Rows from block 0 of the decoder, named by matrix and row number. Each number is 500 + 50 x the weight over its row's rms, rounded and kept within 0 to 999. All counts start at 0. Numbers have three digits each. After the name is the row's rms in percent of the matrix's.
# conv: 3x3 conv (decoder.mid.0.conv.weight, 256x256x3x3, standardized in use), inputs 216-239, a 3x3 kernel for each
conv.59 111:457530487535489499475495497551512535552408468503567617485496486473486443526518582414503461577436452418529554456493426508436466467549516438386495521552480489414553449474370495478560579448578525533574437459501489484449515547544455386556567579585431574511491463497517422418538468495539563467421557626599546459500420463610543486466572460564534532458476522569468543573476437490601586525464556513568569567467467523524454539453509544459457458599495513542510396435474482517449481538567418489515632581514526415517516508578412481546473594447526390431524503483429458483424560488478508411433523550532424439513545558503522517510502437464499544461595564520373436
conv.60 105:495432517425439459554568471455540542552475455547481507442465447565594534462457460557504551496419515463506563428405526404552490514506511464481450583584498502477534590601454523547470530500464415564522508443545439487565517567510514629499431430473494551431534585451571557452368501537561645515436366590544464525544621476509437493480481487474505538469499509521482526526512449515478507613503445490490485542478503473521527464537498553491512501506550451432567516475542562593382603627432571463415466450557507452501432384529499485509459553493540523550507419515542527500571487520526510466535610487471469538567485473519596437453537377546481477463596436504446518
conv.61 099:516466472512499517510452516519501560496576474562474508519527550493569531446446592575559479435420487472522397512522427449468539474415530493564568540513533523492493412513505562454550596484472467458437474561499492510546527433459494584419426480453468555538556573485519557535521541579577504491455470462411494444564469430517424543561519543467547495486445431637545491490542524464494489436445451555475584499483558493454548473503417544483437437579485492450520478552499557512547497539478487493425504523508540540486456474536549576587556452566493571517459482431438445503451487558470532514543419534495482512497543584471541516436473541536478486523403487436475336
conv.62 112:534524491555508478375479457498600520476581515459452478425471500570431516482542572462515509482487510452556470493409506492505536497524513513531541550471588558525535519542585550510524536429519532530523490505521550506544392502457443476481529467542514521555548490521461470533430550474589477494604480534494526475560479449557440507485449576470506540462478586504492562556533496424499555563487474558571514451438573492430468654527514475516492540478441530454445493516533497486511539511512504546508507598447515537450480471448531541500513457453481496495452428416555530533493487493425512521460500543567475471549457542450458562419511548455485495531493493489494516
conv.63 103:506421554456473495488454612574542499592422498469508539534501397447517502512503545515522524420427521519452590545464612546469524494450486488429484539456531543530597533543571521432526566564563523448439508613434452549483460538519564524505593483504479483450586573520446638555478575419531435453567399427467470485574623506507434460528561474491494475584502507531518487558462550551530509483453518530457511461468520528504507574432484510497557523498525519492539506555477527500369517490476565605511527541399545568506542473522534515631586473563475503428511459481493437498553537519523514473428506508539513515521386399529547542487508603440489467448408461548499478
conv.64 100:548555450537495500521470443513485423477525554555495507566554456569524495574574473561471459446452493505513451456594466615479534425536591469515459489527543562504487456506589489503437550483529431544500531489535485511521529512525507361517468563549454510495473604531490519547502445465573533505573537495470523468589402464427513537594540533527491464448509485532520472516519492400545512502458556554531485579473468469514461648562477481463518411455496501525479510534514436482524539541490469528516530485419561522445506560473492482525417626587542498490417505523484485449511526489551481519544498389446504547495478607500452449474516549504472496486472447510462534
conv.65 107:478510519467505498462519504527488516468509543484671463515455489493485450444441489558508540553496475418539540514513509535327565540564544548471473512511501575411521517539563487523487440452491525468505457561513519486521529405546438440546540545496566463449547563398569512501506525519476362508583531555486511519381393523528424507458572506516464464399433543480494523623515534381513412415498541530468485490466490599467570541463520515486417536513516597517460410540536476449542596470448472470503468481523534459546458563485555479475592428492569478500449492521551457490553452537448592495522556493521429479478495419513520482544564539462532468509473368567482538
conv.66 093:518542489540558445508479464412544484499431471504526537522512523517518512500522549457448426533508480491428550536475474452565513526413465486439494533354482455551510465505478426435493397483465468480527471470562500449439467585584520563540518470443462459473527343457523498513528411488511555508468514552475582512407604473463543467516496456529586434452437508452489516544521487544474475453476535397566472528543501443460466400501501426515470498469495484465458508529506511455500459414545479470497526582443534498474451435506550344467508413473518638488429540452488547537519549502463508484460564559486501497508502478442666504468532467431490519431533610503508494
conv.67 110:457476528476497486436503450566491492473422452477466521434433500567559424478500507495533448534457541500502612531531491518497532382529469491498489542559452455465514465539509417509470525499525554531489550542567487440441484485435575422537496485476496488450553512435498557491563507403539504515432465509552495504510456518510484517468468478503466566428557556456443480476469456434457533555428529440501551390432566450583541450422541516456508518591374469541532434531574565568483458515471554442548495541530522455536444532558530504492452612522505510447517421571436550454488540486448421542440511595553554496480527506410529522574411509542530467431527607560548447
conv.68 100:435504551502496446487500432555501489549383484491540432434539492541445440582522477461538441491502528565548459485418529495525568513503508417529433447586499465485403621518513406555502483543525548475514564568517480442487555441497604446532533580491420494487420494562490541474445455524498473524589461583502354575613558563519384541468478528454481516556491669549454434557433474473558561552392482530474516456513496481505510561467552544591552535561513487553517526463489463425474356454429543585518464362623578484622521495559500623475419533519509479448513472509465559462570558499517541484453558508551409519522488446411486502549489592499546516422510583537505528
conv.69 103:482487515479474469483522477453468524459499473528556549439585542575472543504469519412511574431592519548606510553528623491554351436504518519489480419533513462557508464513441458576486455563482485374461518452574509417480508508637499497460506534590496399477505577551551516555532520503541546509371405484524536556639478430485476482561533532516518454474445385461491505465391550532483546494492422519512463430434455525485521457517385467453535488450527546522534577510434469543481458600502408523597474494466515540495482466338554486472549476439551522502509466602429542494475537492580541515479490473467544483539488485482486501434430489529444533494512485435367556
conv.70 092:469525393486511479548555502496426524550522501478527497502503443564481456497507531555487429532460496515489458533430508496490412496444514574477569518475593547500523463506554494461440482459480407475468525459453476558512491493514510482469472561479513494639470566490547504452431423457523521495422446536429565509540393476514416638533489509519588479539399469538508471572489465541555500531536543511440495544503426458468603536495504459496439470519507473434499460437524490567585557488536437384524453516370510456544544465614472485529561555550559485477535494573417467528461447503456603502427552443530445522630478615475598381418486476554536589574595548417482455
conv.71 100:437470535539578504516485498469595599416435497668467566491521508470436468455573527478481508515458481517458479441537501480464579572554510506586446450493477447541502449521508482506583490540506497418531491495457423478461487509512425535565453504524423518546481491429475513484527541561466465512567492518453515490506447497603542476504490499636498598529505543591529565430430509578450569447502545455479574505566513502558401441458610525476464497452563495421510501553509443548426474499482529447513531536611571416464546443501537566406419457399533476576541542541496451519473508440485549422535562496452596509413583451561437596502574470550537436441565456503534523
conv.72 096:413434465495452500533530551539395498518572529478505489492509527555506560505520543496486447500504544522553532484519509471448556535572455547513405541467515503434525464480453493481486373520517513554563470517452507442455494458447503508524549515486484414525610513589485496611515412438565482484493520435450439514502473498471477427505532525559425466585587544531591536443521533526485590406505459537438453492504534521458548547521578496552485488564509477501518435463513535443481542431624428551548525453485516540410508492430524416461473424509471463655477519462594564520496442528468508486527567472459559544505458565641451558496571584559493397572402436429639592
conv.73 097:440500415565446460436524510469473458476530520513528521513615545524476523458544510519508424490524503411538444459548531439691477497464467521500531526439493480515444531479436383540511526521458416548490417487515574548555535503477452602465558477485485571439492476533437436533418485499479619491427420494525437518479564497505639573449473528537581541482332428451504501539447542561463439476503457541546542508488443528488513398507466489470456448513413432537520541491531520455499472588540441434463486434565530510529489551505484482468492460540476473551449545527566474587521478410662544469440499528465554545500583544600486559494387480611548435508572522404447465
conv.74 094:484463533556509445538525548505511543511497571423461478525522449607561475450439425490457484456420477458481483453500493514520515462504468478566513506532500422488534503477488453489472565484557502504479453521473594528483554513516557483458526500403423459434514492454551566578553567545446582530486486512621504406452528462525520518492640519478484464511510491476485518552474541477451385646549431501504465461496549421530532508586488523523466480519455588532471530483527559477368578432493508428466612566444519483534444548529478492518508550500494541542467565494531615517430478524545475453442472482502537525539583436516491461541555499575528443423500529486497509
conv.75 100:502519460463575560505569360549514478487500533514490601577423465499628484538551483420512535521489458480502531432498490563445435489532543463495538488550589474464594530499503404559426539573525539515464415455438529574513487567410499471523588452516510530419573554509365559494397444500494512498463462511562573411504528494575560442436485486544428406476536434472466544478458487532450597477543584461462526520559463517509359524439431482514514489534489534576355482504430440459372519589491571565572549472504492545433505491476459539566566561569409415514547494430535533491567502531615596502434576445515614456455479503588450553491450473471510493447450459537532546
conv.76 089:493513499528568545516488513429469589468473527468503427553537448519504515600438471585484478486568480470520571411587416470529536538526521550534461491457592525509496472497501516476415486535492468497501542486574493532517538594448496534488524452417527459441577454449521473496477495489502539501407517469479471468512511519511523436533511462504557384448409488480542545485423461476508451524542580521449468478539474434492457430463430607478462545434474510550413571555568496554469538441401439546517479491654488450525433492490447458527479477485457591528501522479476477492563462389543554453505489478507466440494625460476450445498474452499614476480481501390546489
conv.77 104:518445522574579486487472433540496508551489528571496490487544518450478453448584453436487475478518526529488509499434475521556477507578553517476492450493551513559511542425438491430455583413533566444427590452457552530542507577549475546512511575521478508477518511495528521526506521435506447449482508514479453458496532494515528496466496518452454485417494517500534522438511451503525448558458546533450588548389469408521536450508444454447471537390568527424479449438495478553464480537500469466544451475553485501483447436512509504540482486453569545487542493531516509517470430478435582454432549406400465423505553453516555546509518470470595407392517537493559438
conv.78 081:593518516494493591523407526574492600553534500566455465491508533549514482464446507498503624531550500498489574492562403505497521548520485350559613603584543499543520510553428522563535575485519511491482495466489524505497509511452570480491497530499446604478526546513550500481439525542547504465399535483508474341578476498474471464411462416519486488525507561464419551457468494498462516507494578432504542488495556513583373447467471584421414503540486429513492450480527484642445491550533398541532484428524520466476392472520460512542477482495440535452462525510474573536428488478540432384536542458547494520510512383533518486565496440500550410501505480526517411
conv.79 103:487499466481450471510500480498524551511505568522465483455459393483508598501455504504563482573496480586507514487425499478446591476411568550500470573519492457435453425462444535393497436603485400448507477555446474506446489489465580500553486509538443489405511504406507480402513490607489461531467514575547402487506496560420450548532599537477444506579469520549468472473577516565464540553528505461402586508465550519451413522485558490484538408471454479500456499544482450449497591404410544407501441454514496520438513545487540450552543456542439490557542451531461501570477518470410431546551441486391621530554514460470448523485493513464511541530437475505480543
conv.80 102:526512500493375522526517433484447558497520466470404532520417508509535443513526502533500615532493575567481485519575587551567463536443444555478500528561533536500533563439444528515491537520518497545393474473507402510494480483477655490464465504499432473447540602569487550576460513558481562419489438575459505494550492456493526491449484545499516477565516465448512498437600456532482436472422512516444431516477507517418502518485484577366534499535518470467600478502566577454464571574480487508557430587507494500458477464551495594513481556522516466519505480416554526469456549517479529455482405458439607461551392518619600435520457403530390494492527520402523496
conv.81 109:477472540475542556516507501550441485480448546459513423463442528499453558439557522498556477383553573524538397483464390506500554412472476433475507510384456470508623518442538481525522518434487478461569507474458476464472526529539529453546399531455480574492553521530499505588620483437475395450574449446507553534585455457535466523471525466518540551503514431415451483460482547421502483494345525487499517487468492489447488561451560452516460465504523508486409459487479479532460481434471508606484468561418488426456480487573641486481386471558484511555483419483515462515411544503439532517489506489476494464451514539502522591472590485636454483539477560589533416
conv.82 106:469469493485618541464439487472485481519466427430509493579507527499506457615533367421411424497467483481507548556513518488537507451414457440496510496477409652493458525461503435500497456506536585534512591416499486511510537570560537447528507503571511480527495427533534464565478603509526447455476501548478468534457568552405483544532526481423518487561476512541508579520523539490511474549485611460559579503494406505518480551516545448437412543450501548503493505482502498520518533514560488558402450474501498529517544484489480460490541521492493517472557426554480478443565485464501505523454512570542544565598492454523459534457442438529480512520481538481590460
conv.83 096:507459468466501486478430444536495544500490478576474427487495561532532484562516504554471514567374387487539465547442543477474560507503477477536412502518399419514497508631453553445607476486554521431620476480430512498526494463488502504542553513549391542518515491494396462428519475505531556530547479416525521444507503604503413469526553567544492613481570492554365552487511525581562564471508469515471645422484530468556482456504654446486435585456457455457462487528531488543439589449544516477470540517595496534523506465508468535366480403426527532453575474538543519486477504424465542476535498481536443543442613446529509661432479438451533531520458560520490462
conv.84 096:601461499511546444485472516467432502515469471570549458515472573420462486489482563533426471476550440509566593519419464452533526560487504412501450512527531557514516485518467478496504480530517502503579555498581510473466475471443529497505531486394502489443466505476489548507481403514510493532601502440505455490469598633570445479582411556400547497458567515510483539473391443488433542486488517532495443484512550519538440514534482554513485559452553469560510424525503481506482421473408491509400454460573467549587507476485482537518430370468568506439491522471560553462468545479516458509508452546503485499623581404475517563432536478479481495489511452504603485
conv.85 090:523498492529385486429458523519575459442495555583603443497516472444416472478445503543500445540509515436435504570436487530518574427479501402457580472616471503547439486510599490523550579569452549556508570483555446483514551460560500475515513665443491508554485602486558502481555440482581624486535574416578435509546451445439537540539471499612570530473462502502537467429574602547526461432367554568520503564528548546526477481527499546612409537551423581473428486462550467463553464564492534547430538554444513530526462505556503512512395545449426453462493447457498532493568520556546520512482458444436459497507468526501655508518485446494452519521599465463551430
conv.86 109:444507430505604518454559496542572562541337537557469502522488484547521560515565485468531496485533480461561434447512478503493490538567537497498486513545516510478489517543518494525560549489526499553527513562499480461521510507420474420485577473524459523530540504493459448528500557522530588543426522442477494451509594494448599498474558560496471556542512374609501580487373502557466548443490455476530518495449625521492543523504536497461507434576505485533519372559440476489510467531426488471641470495457536506502443495520462543511450478473437494442480464494477516510522536518524496539529535515485489459482484487555472535553405481556543574538494453475475511
conv.87 100:464471474507513516388547470449504443497441590495453456492524534527489522527502470428614499580561509466547489476575514438600504529466478536532494563487545547516462411434536529536493519591510495509453480520502519536535473533413414610419556484470463539443516555520429515652539537572625524538539426477467534416457519456529525484431597601566549495538518459531489570423447566516495465573577485529456435470426473520522498435565483467619493544548533597528504487578487485544531484494455533480469491512493560528497484543543451480453535494570487390489584486465531444440572412476388540492503516441549494517420597543410571461551498550522505459498580465516423504
conv.88 090:563536421502522487494443491591463542442538542603454457529479441467587461483469536421472481551451458503504537547569472476362444546430518398474398576607485524583582371488387495554449559526550551450412496562503505497528587423473477418538504539476537503462608544479500579520576559527506450576591485491524563526453479493470442475498530545470463417580492477546448475475570501573461491403560622510499444454499441500496602381455520542403475480466585557471514488533474468564564558385482558445578571561551525499527540472457535487518589588536476567498469431521454544362558483565518484458505479457519444577489522605477492428506448507503562615589449513488319506
conv.89 094:486483493509349426549521605489468433481611474536388498464563502527576464472476470556501491566559495589499520492556583542410431493436579502503514436602550466522492483450468505540563457454461476420434471431501540457457514501453466595510544489422494443512493518521476491460443608527572553509496549533464612506518461361522431525501508572567522539530456488477473529541526476483440573490488510570411434486425561488497435443526407473477524437502506618469520537466525463460585468599404467511425504482538514553518460403569466573589576557532427495520460465520519469539538548493440528479504555489520460474485459514457576411520474527457520473516577491346483422